Weights of a small encoder-decoder audio transcriber: 39062 training examples.
Rows from block 6 of the audio encoder, named by matrix and row number. Each number is 500 + 25 x the weight over its row's rms, rounded and kept within 0 to 999. All counts start at 0. Numbers have three digits each. After the name is the row's rms in percent of the matrix's.
# mid10: scale 2 width-3 conv, dilation 2 (encoder.blocks.6.mid.1.0.weight, 80x80x3), inputs 0-26, a 3 kernel for each
mid10.0 110:531524474489503483484484478474500493498482510479548542568501477527519521503471506512545492458506486485495512460460479489489481508489533493511517470522469487485511483464478476514498551462468446490477517530507514536460490486532454470493510531445
mid10.1 084:528518563487508497474543525432497498494541463478532494505498450473498478529508499505450507506521513495480488461472539488513513494531539508489488568488501498501493526505530493494511525521431536493523464513450514463496498493524514555509476505505
mid10.2 090:499479512489516482468505488511500513522477500512483508565477499470499497532533504508480490473543514482496510492451544484504522522525518486556492546502492496499535476506546497507484509450500541452484486498479498491502468486486488421504476457487
mid10.3 110:459511527468474525502504513486498501476473508492504507439479492474521514502488524471479526510521468484500490485511529485489471525498484491503479479547578516523497485500511504527465493493533520481531459499487481495521506519476515510480486508548
mid10.4 104:568495505458490481514492510483461505505503495517507452502481566517505513488484469548503473493534516493479496489484496510522501514492471485495496534482448503485547524481509514500471496487520563469478516523501483482501471513503461471487511475502
mid10.5 104:526494529497536512516472463499521509481499466531506465513487546514515490522479466523514491441540485516494481499516517438532507494538502483482514551447446509456513502493489514527507512492498532534486505488500554473495451504484473496507550492492
mid10.6 094:563497489522482496531521499495482516510485488509494522556502488475493517509485497494547525454485495510511513492497527503492496495478482543514477504514465519470506485453505424498458535479484515462520516524546575479534485500516503541517502500503
mid10.7 101:489542497496491511486499486524471514513509517492524540506507510530483487497535490473491498468489521492552512529460525530549507539474490467508507448497504492503499520531489530469481488531490526525447518490488474549463531505472490485500477493492
mid10.8 103:495517518523478495485503500497525490462525492507532483447503524499467507451523469459499546464482483495472472439486507479495510544478505488486489477464511506496499492507513485502466501530471514498499505535524453513542497494511525495481490517481
mid10.9 091:516496477518509521535506516535518523481509498482505538506490555499502501511448502493508549494502525493508493493511518500506523488421453500457498501522493495513472520537516518499499527506499483520524457514472505507471498483488525516481490492502
mid10.10 086:502496490488490531524478507468490531502478449526499543531527480527487492489484494495501532498481495478511478530504443523492510463469465482491518472518526500475492500490505517479511548465538512521542456519465482498516489504520482514471508449475
mid10.11 095:509470496526502514465466503501530493470486488520522527474510492478499492517458510491512540475473564453495532447507489488490477519534487482473483563487497512489479492503468441532498532487499535537482463537479481539554466531465525509451528507455
mid10.12 105:496483496502520491450477505480506494473461497467500527553503495450468470527516524550477534521510508482482481553463467516530507557491514505485503491506490494522506488498473476485473475501445483463484480505507495497515524501472507494538475476452
mid10.13 097:526481515480497506482518497485498497518468524502489512561500501513506504510479523506468497526514503488463462442444516536528550516492502512495514443496537521510498508518522530502471523505513477505494492489499470521504531474518495487505486508492
mid10.14 119:463506486510516474521456498511513533455513501489510464508476578474524525470498496485524471507543446478511479468504516504515503491492502503491503538508435516484488506499532480533444505496515482520476488475552522485484490512511515490516527466522
mid10.15 096:513510516489500494484491524515479502469480484462489512478490482491496495523495429510488457512489529443486461483485488472498520477507517502507524531500498538503451482487486485473491512506421520489522473563517534476530471481508515512477507508451
mid10.16 095:502490498511487507527495483515504476448517497514510499477565426492562502461514488493471512518487476500522484429420481504530481464529467515498494562494487491501495531508474534459513517535481454536471485509476508488530501528515488498495513539522
mid10.17 081:514512501511505486497542512509488487492512438497480499531522473509505505486445495473473529504524528506476473494521495527488509510498493490517482502464531491498521495489512478508473493492530498545501537478516523485517507529515526474469480491484
mid10.18 118:500515506489499493471504497505531516510523491493476525501569516503462485473514481496455545521444525470508536532498492521514487525507472497491506442427531480491504484510518509514535473540517535504508489499480462499510482510469509495509467528501
mid10.19 095:528490501463513503558489517482496514479512508484549517518511532475453503505522497546544503468490488479482532496557480518473491482505499466481449530491532486473529505491522441461501510467483498523495480482509514471530482506469483465488517466464
mid10.20 112:503486516510525501475511503506505488542534494437494487489547499556498493529497537500530522544471520525493508516466507508481504473494508452478496462452539490506470498501504458505433499506460503482526497509516491501527490478503496514506468499521
mid10.21 081:496495476489501485513460470489477511478474458488516487542497462499524483525495514534496524486503527532509514480471459515494535488458512517500488591492586479499494504442495478468493513552501483474460498517482534457481482512571519507542512528522
mid10.22 101:500486501510530481513503506505508489466506522508522545457467499510513474503462505481543531451492510463517515484477530503497521522519468517496510533494518489504497518497492449541465504480530512515511482465477496486476463505496494478505527454543
mid10.23 096:494503490482499485461482503495479483467519482531479527523528493458498529491510497525507537497485508483479512480449489503502471514549559468495489484504504507467458500486468501496458509480484466498497540517490461491494534529525507523509479461554
mid10.24 096:493488489490471513500502489534492513512509480476479497511544480456480515465488479535536489475498476472518471509475472523504517516515501494485493536561452533497517474485467516454490515472492500498548486501521492492499531517531528528493555511466
mid10.25 110:509483524506503511493478516471470494473500458466486520460487494492468469536479522496473510526462507509478494482488489504570540492520536504498477480520482501512495475492498483459449468476503494456562484525439456493552486515506511509515481464564
mid10.26 101:516449483492502493485477450492512505487484514463485496490459578458495507527485526475532504481538479509485489426486498469543495503528455525518478528498473534509531501479502512451487510479518514503531470522556488496501482516505481545509492463540
mid10.27 085:477524463503515472491500499501501508477466525489504478510462570497467525503462517569545501502527498523512493485505517506514494544531472509510500569533422508463489505478487469494468475463503515520538528450517538511488496538491516491469492488486
mid10.28 110:504481479500487501539501476534501498522431488512484538506540502488498448511485501503492555495472523473469542539533529522512555487535498483476494478537526499531490525475517470422586498494510514514489462501448530519509525503516503509491485485498
mid10.29 108:476515486487501493484480474492485496463520435466515512494505482502478466501477538492526531487521454446531483503505479500543501497491481457518502501517564550498498495487488451520413527501485461478467490447568590493484522499497524509494497485465
mid10.30 099:501498475500490537469476548511504556513498477505536520511468488480497440501470484508509512496487510493511522492497528477465519484498531542471517544483529469507525478492496518511479449501464551472449533480475524516511508472470523478478523499438
mid10.31 102:489485466528508521517483556501506470521492433524472479486470431509498495498492465526553484513485461535503491476518499472507541502516473505489487522512475515483517522485477504488470500481418500498476511467524524514522510514487495470502510465471
mid10.32 087:515511500491493511493465523489465494514500487535457513500543500490456487541496467493481504527502497525504506478463515517518469483515474487524518473508480509501486493453478542500491498487439479469517509512504487524474488497486446543524499501532
mid10.33 100:510541482523514509501497498502516522423469475534466490500483464504503512484504535521473522498468469499488471463482519481525541498484506477482475542536465516511485489501532447458477525497473470511575475528562521505511509497508519502544513498502
mid10.34 097:492484463475478509477495498466487503457449533489524472433530506497534500520479554515504503538512515509500460466534515499510456473467463505513494530465475487519509502518504459513510467475533513497521508476499523468510491499503501504505536489498
mid10.35 101:470483486498505500458490513488489498512497530486493458461457494514518506506504492509537519520522520533498505553501480496509472508488498482511509410528520485498514515467520519538497451450501565462479543513474486488521534504484495471454481490466
mid10.36 094:494502534506478487514509491529494504426478464481527487490483498526477492521479487478495532518489495478484456461492546492485471517461522469484482527518482503514529490503495536513524518466478517494508495497484467471503471468491528477450467478442
mid10.37 097:507519522457480502504475516485469471493481453456509477473464501479488485509506507529489492476494490476518491468502466492493491468488514485487464555483456464490489476468488510546448479524506476484554495526521499502527476502484492473511484451530
mid10.38 111:476489487479498515472494517501494505475485423509466448503479537503498477495513479485489530522479506472476527502460504474503514512481501494499497459480509486462528492489476488452466518527449494514479488543490454519519536471517527474496502507497
mid10.39 104:524523484478502485498550531517517507479520475474520459490479533476476505502465492487510481494512490486494451497547478536499523503466502519491481521506437471516561519515479515471447516463466517528474520532483529521557504507527518493513519495465
mid10.40 092:540545502499505469524504506486466488560525472478497503500513486518520492517524504475512517532525540543486447529488456483488465513506458498506472528501512530520476502486480527521487503488460490482551486554564511511484511503448490498517492493493
mid10.41 102:517528479501479519528496488549535507526512469524514504574458502529517499457500482501528476494503511519521506503441437490495540500528532512503485451534450521505478497507487479542516496527430490533538499508516481513487551502488498478483517513475
mid10.42 102:567510507503526501519480525523501508460545523511499487491492575466489543510499451499470518470494527530495513500468525503528464475493456475525532525475499504477504539520514492532509559519502483509424493486432519464521483500537486491502474525453
mid10.43 118:467500517525496480490480499488513488530459520489497504494541508460455482480501504446497545503500522483472536465504526542472475491472463477475510451478540476483490495501490505500542497510523476510469571486494481519496491506483470518498461518519
mid10.44 098:529517502517539493500490506531519504474499518538510556547552484515551475490509499518483563517521525512493522512478547489514494494521482496482465461515482501509493496509541494513467503560518519529475447546520436517492499527475461505499502491481
mid10.45 107:504531512502485502532464514499512515517491477523504491533485452525511492498483521491450500502474489504520458516469433509485495488479531495475498522462460474495501473505510485496534491524487482477501486488484489489498502533500474474521475476502
mid10.46 101:516526512477486489479511510519513501470468496462497485529505468476529508469463484510518459529484506479497497494545533506527565496532482488505517499516583518510517490483527475543517533496462454463497469507542541459511502492500527533508465472425
mid10.47 093:516509514528493506537525467533518467529470486511524482502495488551483533523515555510499445496511516525498476468486489529544516520494504541483492551467491510474512543522493530536473540490529489478541511515520527490499482468511523511466499543493
mid10.48 094:506507440480490484486491524462508495503514520479498521467493501541496471498510475488549483495546523470487500459537492492495517523514527552511510504501530509526477468510510542548515437505448484514497520507577513504459467484520461515552479505493
mid10.49 100:478494482510481480479522478497530476541475499522489512558505492454498507533525529529514479507483453462525497474498489456511514521526513498507493447530484516508513489484495529475476523496507504504495537482529462465501516494522478499472461504462
mid10.50 094:519510494549520520514469473535532501560474518555500478524521468565461479518460485514505492508475479571495483509519484506500484457462492478477488503518492476501486493496481532485483529511521505537487514507426477500465505451523466526520518486524
mid10.51 096:464530489504550514508541518519523520503517486540526548487504496529459486518499492542489487502512481546518482542464516524549506504436492483483484520517460480463518472487486497516475526487509484497492500503511510512483532533498553497511518503505
mid10.52 096:463445483536483527487487508543510538502514483512511555482468489495495487491487450508493574491495465510474526487498549467478484493533548513515480504500518525520500470474493497497520515480500461495508422496436463457484512519527522499510530513545
mid10.53 093:521515531481508496491522501536510549475526535515510489519497516533526514477457495523493512512497458527532461454513514496533437462476456523499471494497501482490529499554553509520475501490516511467531551487529479494478478512478505505559525507524
mid10.54 106:474495485512479504451485485495514518470548534507547525471532494522506480471517538459519531559434475539513550527451531507480483562476531487489512450475512524496505455502487544499546491509515510502520485505488507494531553503494569493498490507456
mid10.55 101:466503516484530530482513484524481507485528490513524504451472493471490494469485523523513542511480534491522501490508550472529514515477509492515512469530550501471491454476491511506499502465502521509477505512447515502490482511479540512496518533490
mid10.56 102:503505508506512509514521484491488533529455513521460488481470477515529501484476499478525502544495509509525481537507460484541488494516545474510509473506525482520476516471478503492543491443508544469504541504432501546458519515501482491501508499490
mid10.57 096:498510502527527515514479514535523530492481475532502524512509504468556529529477533535448513507514542512514548511468501482553494487508501486540474534439488535520525530488528537505517514523526494505533469484488461460510521543485499496495490470529
mid10.58 116:482485515496479508504528509510481533507490478490503497518469491477500460535540496554543488484473517551510514491520547523514500514499518511500478483548480527498500492502539466502497473509511570510532471489524532522473487503490509502503479510521
mid10.59 111:485482461524527518462504491499545544509486510553521544465485476512490500457482523504542460523465460490491514549484512500510525503503488533499496500543497524521512489481502527481451484515519492504520490454497476495497524503522490513487512509540
mid10.60 100:497480496492490479510502475492486529457487515471488556498508447515492507532478532491480519528517463506559487527554527524480519529484536509501501542471485516476534499538490496474512490482502494524525517527512489479492500485517526450512511556534
mid10.61 094:508504503504514503492478477485497489464519484510492495460463505516497507535494514457499523462515498490476473477484527469490500513492537479482498470490535477443491516482466527504492479499490525528564515503443483482508456493519456510527485497515
mid10.62 110:528508501488503499513515524507505501495506502533500510518502507472504523493532520537506524492459510490489561500498521483525514490511486520508485551452471516496503481516501464409493493541510498507497514510478490515527487488504525483532486528512
mid10.63 099:487496524473495502509478471496476483467508454527446471512509440523503508528515489514523485531536456505505505516503455534524541459493483453534517498540546481496495512513482498474467534526450502503461463479500513484494528533527525471522519524521
mid10.64 097:511497457502482496510495557511515516499441385551529483513511463477490531510504486475531476492520474515513465479524508498489530533482491491480506491461470500482485507508490469490446520483472529503512457518495513482472520511504512488553560478487
mid10.65 102:491485525489467503468460460493490485520478470488501474501482479484494504497472496488459524498464541537474545514476514534500487486509504497468488516526485495473478505492481542513477470520450546493557508514480519503475496474501502532498519499528
mid10.66 093:536500481451469467515483492452496503561518504481512500486488468525475516529457471461496512481520531530520509469512518495484502507507507508505511507498531504486489517518450535492463495491492478463491490492512526492468450500518459518528524518514
mid10.67 105:487489521492510482516470514516483496463440537516478545490497502464517500484486545532466488527518487469485523572481477491504498497523517490460496556441479513527488506481544449533484501489536479465497460503570502507525515541481519523467517470559
mid10.68 096:505483484492512512531517524522532517533503455529554499513482515496485486481528452459485469483435482555488479520461543488493480526505465476498497506469516497522462496480458519464412559508493512513499503484509484493496525545499497542508500529484
mid10.69 091:477507454491519514489521477507518503514503475484530479483477475496522503459526473541479460489497461503512490551521470524499489504442489491500503554526456515509472533513519479508435510495506531512565463498549522491489485511507491479566533482544
mid10.70 095:496504500466469454484504494450484473527526499472481475510470494493484458505501519501495521503512492487485512483477582491468524521491514488526485475488490473476557483476480514508512527475508468537503546521536516499517481487516477494537454518502
mid10.71 094:526475498491496490525517521511492497475479517540462520507502469505496521495479533507509450435530483454501509506503477490521502519544509520471480531532416497495519491518496483496459544441522532487497487486543504531558472487445504509483512455531
mid10.72 096:477491503498489507491457473529486519499471515502484503493473518543526478510495492470479506508462569501468505535471493503520487504522513495506479471460468485536517499498489560514526477509499510512498518463484493513482539502521490560516517519474
mid10.73 116:483490486499498485457500525489487535478524506468522526477507537462495505486512514506490509512478504437519522474503549563472483538486494479513483414489488508510490492506535498527476481527540480486518463579481504482510537488492549469494492507520
mid10.74 097:472492477481508519505521490497466500476524454479484522465530453479470474553514457541445500504507506484543478497519472513464498448502492510480510512507488508504446498496496506527494454480479499493503497514471506508476510487508569497512530510493
mid10.75 095:493511498498495499487476530525503521509467452516479524516481459456506454523489499525488543557489532483495524550504514471497497467526515511508521482448516471543488519479538502482543474478489533493500484502454513505509496521496507492516493486527
mid10.76 097:482509501502511484525524511503515510513524409525535474521540502492502519569504463528486428538532469463520477504548423538476511516526552511509461497514481476507495494496505488478442514524521491487511495481501486499509527522505538480513549492519
mid10.77 102:490479492519506469473523513524526544488505519476484536499450490481503476505471514475513546512510488503513483498525500515483511490489474474484507507515487497457478519483493442497510481478486477500480479485442486475504490483477487493509518504513
mid10.78 116:504535526510512509462482473518536532509526513448490501516539484547521478449530511487506479510550532468502511471508493515518490527500516508504520441485496504496530488528500539472541463530526460488543523509488472499561463482528503480492498542484
mid10.79 090:521483525500470475513495459506537499469509504510505477452531524513455516521544521525495476487481485497532494567549489535513533483510536509493506499493402490512552478492494483556516464531539535526500493474496527498505495508490558518474493522561